config.toml
n_mels = 64
layer_scale_init = 1.0
dropout = 0.1
beta1 = 0.9
final_lr_fraction = 0.05
Rows from block 9, named by matrix and row number. Rows with one number belong to one neuron. Each number is 200 + 40 x the weight over the matrix's rms, rounded and kept within 0 to 999. All counts start at 0.
# fc1: MLP up (model.blocks.9.mlp.fc1.weight, 256x128), inputs 0-127
# fc2: MLP down (model.blocks.9.mlp.fc2.weight, 128x256, transposed), outputs 0-127
fc1.65,219,230,174,198,182,251,127,142,206,253,371,214,185,230,172,174,198,171,199,217,212,191,181,191,218,172,211,142,238,197,160,226,187,166,126,128,164,192,102,222,203,250,206,170,209,325,143,173,213,202,255,196,224,216,198,271,233,192,196,166,226,167,238,186,181,201,151,176,230,208,146,215,183,154,192,215,176,196,186,157,218,204,246,231,188,203,211,192,204,201,216,198,207,201,205,137,218,181,260,183,192,178,178,264,210,194,225,183,171,212,191,202,181,246,200,204,133,221,196,219,225,188,159,256,229,210,204,203
fc1.66,172,201,186,212,199,201,201,191,196,173,243,183,199,193,230,187,211,197,172,191,197,209,206,200,191,211,201,225,177,205,223,186,213,192,158,216,201,209,214,189,199,190,204,213,196,183,212,213,212,198,190,218,209,180,198,208,191,193,200,160,200,194,201,205,205,241,203,213,187,203,184,243,214,212,223,167,189,179,239,193,168,204,191,180,193,205,183,210,229,196,218,191,208,209,206,191,179,199,191,226,212,209,205,181,215,199,193,204,219,196,235,207,215,153,181,181,200,203,185,218,201,190,196,212,172,193,195,190
fc1.67,219,231,215,202,184,212,218,150,210,163,235,188,225,190,181,192,192,202,199,212,201,223,203,207,198,200,213,173,172,213,206,206,211,201,199,164,194,195,180,204,203,230,188,211,209,185,195,192,187,205,193,174,198,211,191,262,206,198,206,181,201,195,211,204,185,216,190,202,202,212,202,224,187,233,217,197,203,210,157,196,200,177,204,208,199,196,210,193,191,198,197,199,236,210,187,164,199,214,198,186,208,220,195,220,204,171,210,197,232,206,181,203,198,216,216,185,221,205,211,202,186,197,189,182,196,217,200,204
fc1.68,202,196,214,210,200,182,208,200,221,180,205,190,213,200,222,222,197,150,202,183,206,204,214,212,201,210,201,227,169,215,238,187,186,146,245,174,217,243,227,207,204,191,225,202,202,163,172,199,210,208,198,239,185,187,197,231,230,186,191,189,218,199,222,182,196,184,180,181,195,209,213,166,206,188,168,210,222,213,223,223,202,195,234,215,219,208,195,190,175,213,168,198,206,194,204,192,204,204,201,186,171,221,208,194,145,229,213,212,207,190,200,200,193,188,206,196,198,202,201,226,164,213,189,184,190,232,186,179
fc1.69,202,204,190,216,190,231,185,164,244,245,277,212,177,232,185,195,202,190,200,207,218,194,216,202,190,195,214,171,178,168,178,214,198,197,205,163,201,198,118,202,213,242,214,196,210,260,171,188,186,187,230,215,226,198,211,218,209,194,211,209,205,178,181,206,204,228,194,200,247,188,168,187,165,131,189,205,198,212,180,175,222,215,211,211,203,198,219,233,179,199,199,185,153,209,192,184,199,163,239,181,216,170,178,211,197,198,219,213,174,214,206,187,192,244,246,216,140,196,210,182,256,220,162,217,185,190,206,212
fc1.70,231,178,195,179,227,151,352,235,160,189,219,158,215,167,333,137,181,154,144,135,200,193,208,202,204,171,188,152,164,204,221,189,205,196,108,218,114,271,319,205,178,149,148,188,200,115,253,169,164,223,212,177,210,145,171,220,201,197,162,174,190,314,335,212,223,268,187,213,188,209,175,318,198,394,272,211,131,118,248,232,222,189,204,168,211,208,242,197,304,203,234,197,239,170,228,270,24,193,140,314,214,230,216,180,217,159,214,214,219,197,267,186,205,100,89,220,245,198,161,238,163,210,252,197,221,341,210,250
fc1.71,199,185,205,207,191,177,223,164,187,178,186,180,197,171,224,147,173,202,182,220,184,183,176,198,212,180,187,186,169,215,246,200,194,271,222,203,221,200,270,206,204,205,187,198,180,129,244,172,196,211,163,190,219,192,199,169,192,193,226,175,194,257,214,196,214,219,227,212,179,208,233,244,190,247,266,168,245,162,231,181,159,191,180,178,182,206,210,194,208,199,227,216,161,212,202,213,135,238,192,220,212,281,201,173,242,209,215,217,216,193,149,199,233,136,129,183,202,201,201,183,182,192,213,195,233,210,211,208
fc1.72,233,180,211,204,157,197,279,209,192,235,73,207,203,244,197,170,202,231,53,199,200,231,174,205,188,200,167,161,167,190,284,199,190,241,299,161,163,299,218,179,204,217,210,190,148,202,207,208,201,214,190,154,241,186,193,156,215,224,320,161,187,207,121,203,193,261,197,161,198,188,261,228,246,136,276,218,192,185,175,198,151,191,182,182,255,183,235,221,190,182,174,242,175,235,258,210,129,209,193,211,199,204,227,160,224,191,203,227,176,224,188,201,282,122,175,170,212,191,182,165,244,207,187,158,264,185,198,188
fc1.73,168,189,196,189,203,195,235,217,180,197,170,201,213,186,221,191,194,204,163,176,210,201,207,193,200,198,205,209,182,219,227,206,189,210,205,249,191,206,267,183,191,159,191,213,179,164,243,187,188,217,210,194,201,204,192,159,184,204,198,190,192,225,199,210,198,204,203,199,198,204,214,206,208,260,243,201,199,170,203,216,188,192,203,187,215,180,211,205,229,209,240,202,199,196,197,267,159,206,186,220,211,200,205,190,210,189,224,205,204,188,223,187,197,154,166,209,198,206,180,200,144,203,237,202,183,233,207,220
fc1.74,201,169,235,185,130,233,149,211,215,247,167,252,304,195,216,176,207,131,192,234,191,177,199,191,195,200,217,288,187,181,178,158,206,221,165,278,145,199,262,223,261,262,205,195,189,202,244,196,219,192,246,265,263,201,198,131,203,224,162,255,170,222,118,182,178,164,228,191,135,191,256,181,186,214,238,198,174,187,197,227,130,221,200,202,223,221,223,219,220,211,167,208,144,205,181,133,197,209,198,204,177,286,174,242,206,276,219,228,197,163,195,193,158,241,232,202,211,207,189,151,83,210,194,204,173,179,194,125
fc1.75,120,227,185,207,212,179,150,188,262,196,248,206,154,196,161,192,232,211,160,249,237,193,156,203,220,197,207,219,199,196,219,214,156,161,196,178,195,132,165,174,214,229,171,206,195,281,222,185,199,204,225,124,243,200,204,212,204,207,279,245,192,201,249,195,192,202,189,227,201,173,238,231,177,159,203,183,206,260,177,180,173,211,216,221,188,197,156,205,200,177,172,195,220,164,247,194,206,188,209,196,200,180,209,222,191,214,210,195,216,177,196,216,179,232,182,197,215,168,192,168,257,200,217,214,184,189,216,190
fc1.76,179,200,191,208,219,189,181,197,204,213,206,210,199,204,179,223,202,195,175,191,217,214,202,214,199,212,205,175,209,184,199,179,190,205,192,212,208,212,202,183,207,189,208,199,204,215,184,198,206,201,211,170,228,201,197,173,193,191,189,191,194,195,195,206,206,223,195,212,205,201,233,248,166,216,217,221,183,178,204,182,190,221,200,211,203,208,223,173,231,189,228,186,198,188,194,191,221,163,226,180,191,195,206,202,227,198,199,176,208,202,240,191,201,177,193,194,190,178,205,199,252,190,195,201,163,218,210,241
fc1.77,263,175,205,194,211,170,298,204,168,148,211,168,166,181,281,154,192,188,182,158,192,194,222,189,211,203,200,200,178,220,194,172,185,194,161,267,224,243,308,207,188,174,177,190,190,171,221,197,174,214,203,246,203,183,185,213,207,178,161,147,189,270,205,194,193,250,212,214,198,181,197,212,182,299,253,198,180,149,184,218,205,205,202,215,215,230,215,192,234,213,207,197,209,180,211,236,108,178,179,264,193,212,190,221,214,195,193,220,229,186,226,183,188,174,139,201,229,187,169,242,177,206,220,177,190,268,192,247
fc2.65,210,202,214,210,200,200,202,196,199,203,186,211,178,175,195,196,189,182,205,202,197,233,210,199,189,207,184,190,200,173,196,197,185,202,204,203,204,201,199,150,163,210,266,184,157,198,197,198,207,197,211,198,199,210,182,199,269,176,195,210,205,202,189,195,235,176,195,245,186,206,179,201,198,210,200,211,204,215,186,195,206,161,215,208,198,240,199,197,195,244,181,220,201,202,211,200,205,189,199,192,233,197,190,204,197,198,208,196,142,130,199,197,226,206,203,226,244,189,214,166,201,191,196,143,204,200,206,226
fc2.66,196,199,196,202,202,199,197,200,201,198,202,197,203,206,201,202,207,203,201,200,198,195,192,197,198,197,202,200,201,220,199,201,202,199,200,201,197,200,200,218,209,199,186,201,203,201,199,200,197,200,199,200,199,203,204,203,189,206,202,198,197,198,201,202,189,208,200,174,206,199,201,200,200,199,200,209,200,196,203,201,199,215,199,198,203,185,201,198,201,187,205,195,202,203,197,200,200,203,198,198,190,202,203,199,196,204,199,201,209,218,200,203,196,200,201,197,191,204,197,209,198,201,198,212,199,200,204,198
fc2.67,227,204,227,198,214,201,180,197,197,190,181,211,142,159,188,195,181,165,210,206,205,229,227,203,150,224,177,193,202,146,197,192,180,203,202,200,203,200,199,131,141,216,336,176,191,220,190,195,208,197,216,193,213,188,169,182,318,171,199,214,235,205,197,158,247,148,199,235,186,193,188,199,204,202,199,238,193,213,180,194,209,167,242,204,168,251,205,198,196,266,160,235,201,188,263,195,211,167,205,179,217,191,185,218,216,220,221,195,13,126,200,174,243,212,202,242,244,177,212,165,201,198,205,147,231,200,226,246
fc2.68,211,196,223,177,199,203,235,185,192,199,177,222,222,131,212,194,163,188,205,200,186,237,199,224,219,219,193,174,197,173,194,195,265,198,200,204,213,202,201,153,145,213,214,202,225,170,202,198,198,210,218,201,226,212,120,194,286,141,197,218,247,205,188,195,177,140,175,236,190,201,166,198,193,203,200,183,208,243,187,199,204,139,197,196,200,254,208,179,205,255,160,248,183,155,258,211,204,154,231,208,249,185,184,185,208,202,223,185,189,167,202,176,240,201,199,245,242,148,231,168,212,202,187,134,209,204,201,186
fc2.69,263,193,296,196,225,204,216,164,199,205,138,238,163,104,182,174,126,163,196,218,178,306,248,186,224,243,128,174,201,179,205,183,159,209,209,211,235,185,206,91,67,233,333,224,0,193,198,159,221,236,197,201,203,271,223,204,363,78,188,219,210,211,191,241,310,119,176,282,155,181,182,204,193,218,195,160,205,282,167,186,219,48,204,236,198,344,218,170,173,405,160,246,176,147,245,204,216,204,181,188,271,235,207,261,212,217,216,193,59,79,196,193,250,208,199,258,299,195,228,127,199,199,156,79,201,198,188,204
fc2.70,196,201,201,199,198,200,198,200,201,200,201,201,204,202,200,196,200,202,201,201,201,201,201,202,206,199,203,204,197,193,202,200,201,201,201,200,203,202,202,200,201,200,199,203,186,201,201,200,200,201,198,201,200,204,208,203,197,200,202,198,194,200,204,203,196,187,202,207,200,192,201,200,201,200,200,195,200,199,200,200,200,196,197,201,199,209,200,202,199,201,201,198,197,197,191,200,199,204,195,200,196,206,200,200,201,199,199,199,202,199,200,201,200,199,199,197,199,202,200,189,203,200,199,200,198,198,200,199
fc2.71,198,200,200,192,201,201,201,199,200,199,200,199,204,197,200,206,199,200,199,200,202,198,198,202,187,200,205,198,202,199,198,199,202,199,199,200,198,201,199,196,201,199,196,194,213,196,199,201,199,202,203,200,202,199,186,198,204,200,200,201,208,200,195,191,192,208,200,194,199,198,199,200,198,201,200,207,200,203,202,200,198,207,203,198,203,197,201,201,199,192,200,201,202,192,212,201,200,190,201,202,197,194,196,198,200,201,204,201,198,208,201,193,202,200,200,205,200,195,200,220,199,201,202,201,203,201,202,195
fc2.72,205,199,201,194,201,202,204,200,200,197,200,200,203,194,202,208,194,198,195,201,198,199,195,202,193,203,203,197,203,197,203,198,205,198,202,199,197,202,199,196,196,198,198,193,202,196,200,199,200,203,205,198,203,201,191,197,208,201,201,200,208,200,193,190,198,205,198,197,202,196,199,199,199,199,201,202,200,206,206,200,200,206,199,199,209,199,197,202,201,199,199,201,202,189,216,200,199,195,198,195,200,198,198,196,204,195,205,200,193,207,201,196,208,199,200,205,204,192,201,213,199,200,200,198,202,201,206,197
fc2.73,263,207,252,275,198,197,171,194,201,209,160,232,145,159,166,110,170,154,239,209,189,336,254,164,345,237,128,195,172,40,191,192,166,203,225,212,236,203,206,31,34,246,476,219,31,263,195,176,249,199,194,183,172,211,207,179,296,102,191,232,190,207,228,254,333,82,182,325,180,175,173,196,237,207,190,202,209,224,112,188,235,40,191,255,147,396,213,150,191,385,138,259,190,239,148,189,227,193,193,175,300,267,182,249,225,242,188,162,88,0,192,243,283,227,204,195,279,196,238,17,238,203,165,20,225,197,199,251
fc2.74,206,197,202,195,205,200,197,201,199,198,196,200,194,191,200,206,197,193,202,202,198,200,205,200,187,207,202,197,203,190,197,195,202,200,199,201,199,197,200,193,191,204,214,201,201,203,201,202,200,203,203,201,203,194,192,197,216,187,196,200,218,202,198,189,209,194,198,209,198,200,195,199,200,201,199,207,198,204,196,199,199,196,212,203,200,207,200,195,202,204,192,207,199,196,209,199,203,191,206,199,210,200,194,201,203,204,204,199,189,188,200,195,204,204,201,207,205,194,201,204,196,201,200,192,204,201,204,198
fc2.75,207,200,202,187,203,201,198,199,199,198,196,197,192,187,199,211,195,192,201,201,203,202,204,203,171,208,198,194,204,192,200,196,199,200,199,201,197,201,197,176,187,202,212,191,206,197,201,198,201,201,211,195,203,193,175,190,222,194,198,206,226,201,195,184,203,198,199,204,191,205,190,200,198,202,198,215,201,210,196,200,200,205,212,200,194,207,200,200,198,205,190,208,202,189,232,201,203,182,200,199,206,196,197,203,201,206,208,202,175,189,200,191,210,202,200,215,208,180,205,207,198,204,205,188,213,200,202,206
fc2.76,213,205,232,283,182,199,213,187,202,209,185,213,154,186,189,137,170,195,215,192,195,246,270,167,315,205,140,204,180,256,200,208,166,202,210,211,225,198,203,150,126,221,324,216,25,206,195,169,230,200,183,190,180,260,231,232,289,159,201,215,87,193,212,321,339,123,185,282,203,201,205,199,207,205,196,150,208,235,162,196,204,61,178,219,172,319,208,189,175,316,196,219,172,234,122,196,207,238,179,199,301,231,215,243,188,217,184,208,99,12,197,231,211,204,199,194,285,278,215,31,214,186,179,164,189,208,156,249
fc2.77,183,199,192,191,202,201,200,200,203,198,207,193,225,207,206,212,202,210,191,199,199,190,189,205,185,192,212,209,202,219,203,199,213,199,199,199,193,199,200,239,227,193,157,197,244,193,204,201,192,207,196,203,200,193,202,200,183,216,203,194,198,199,201,190,155,270,203,166,199,197,207,200,196,198,201,199,203,197,208,202,196,229,195,194,210,161,200,209,202,172,214,181,204,190,203,203,195,202,200,206,172,195,201,186,198,198,200,208,217,241,200,197,188,195,199,192,186,211,192,239,196,206,202,225,197,198,203,189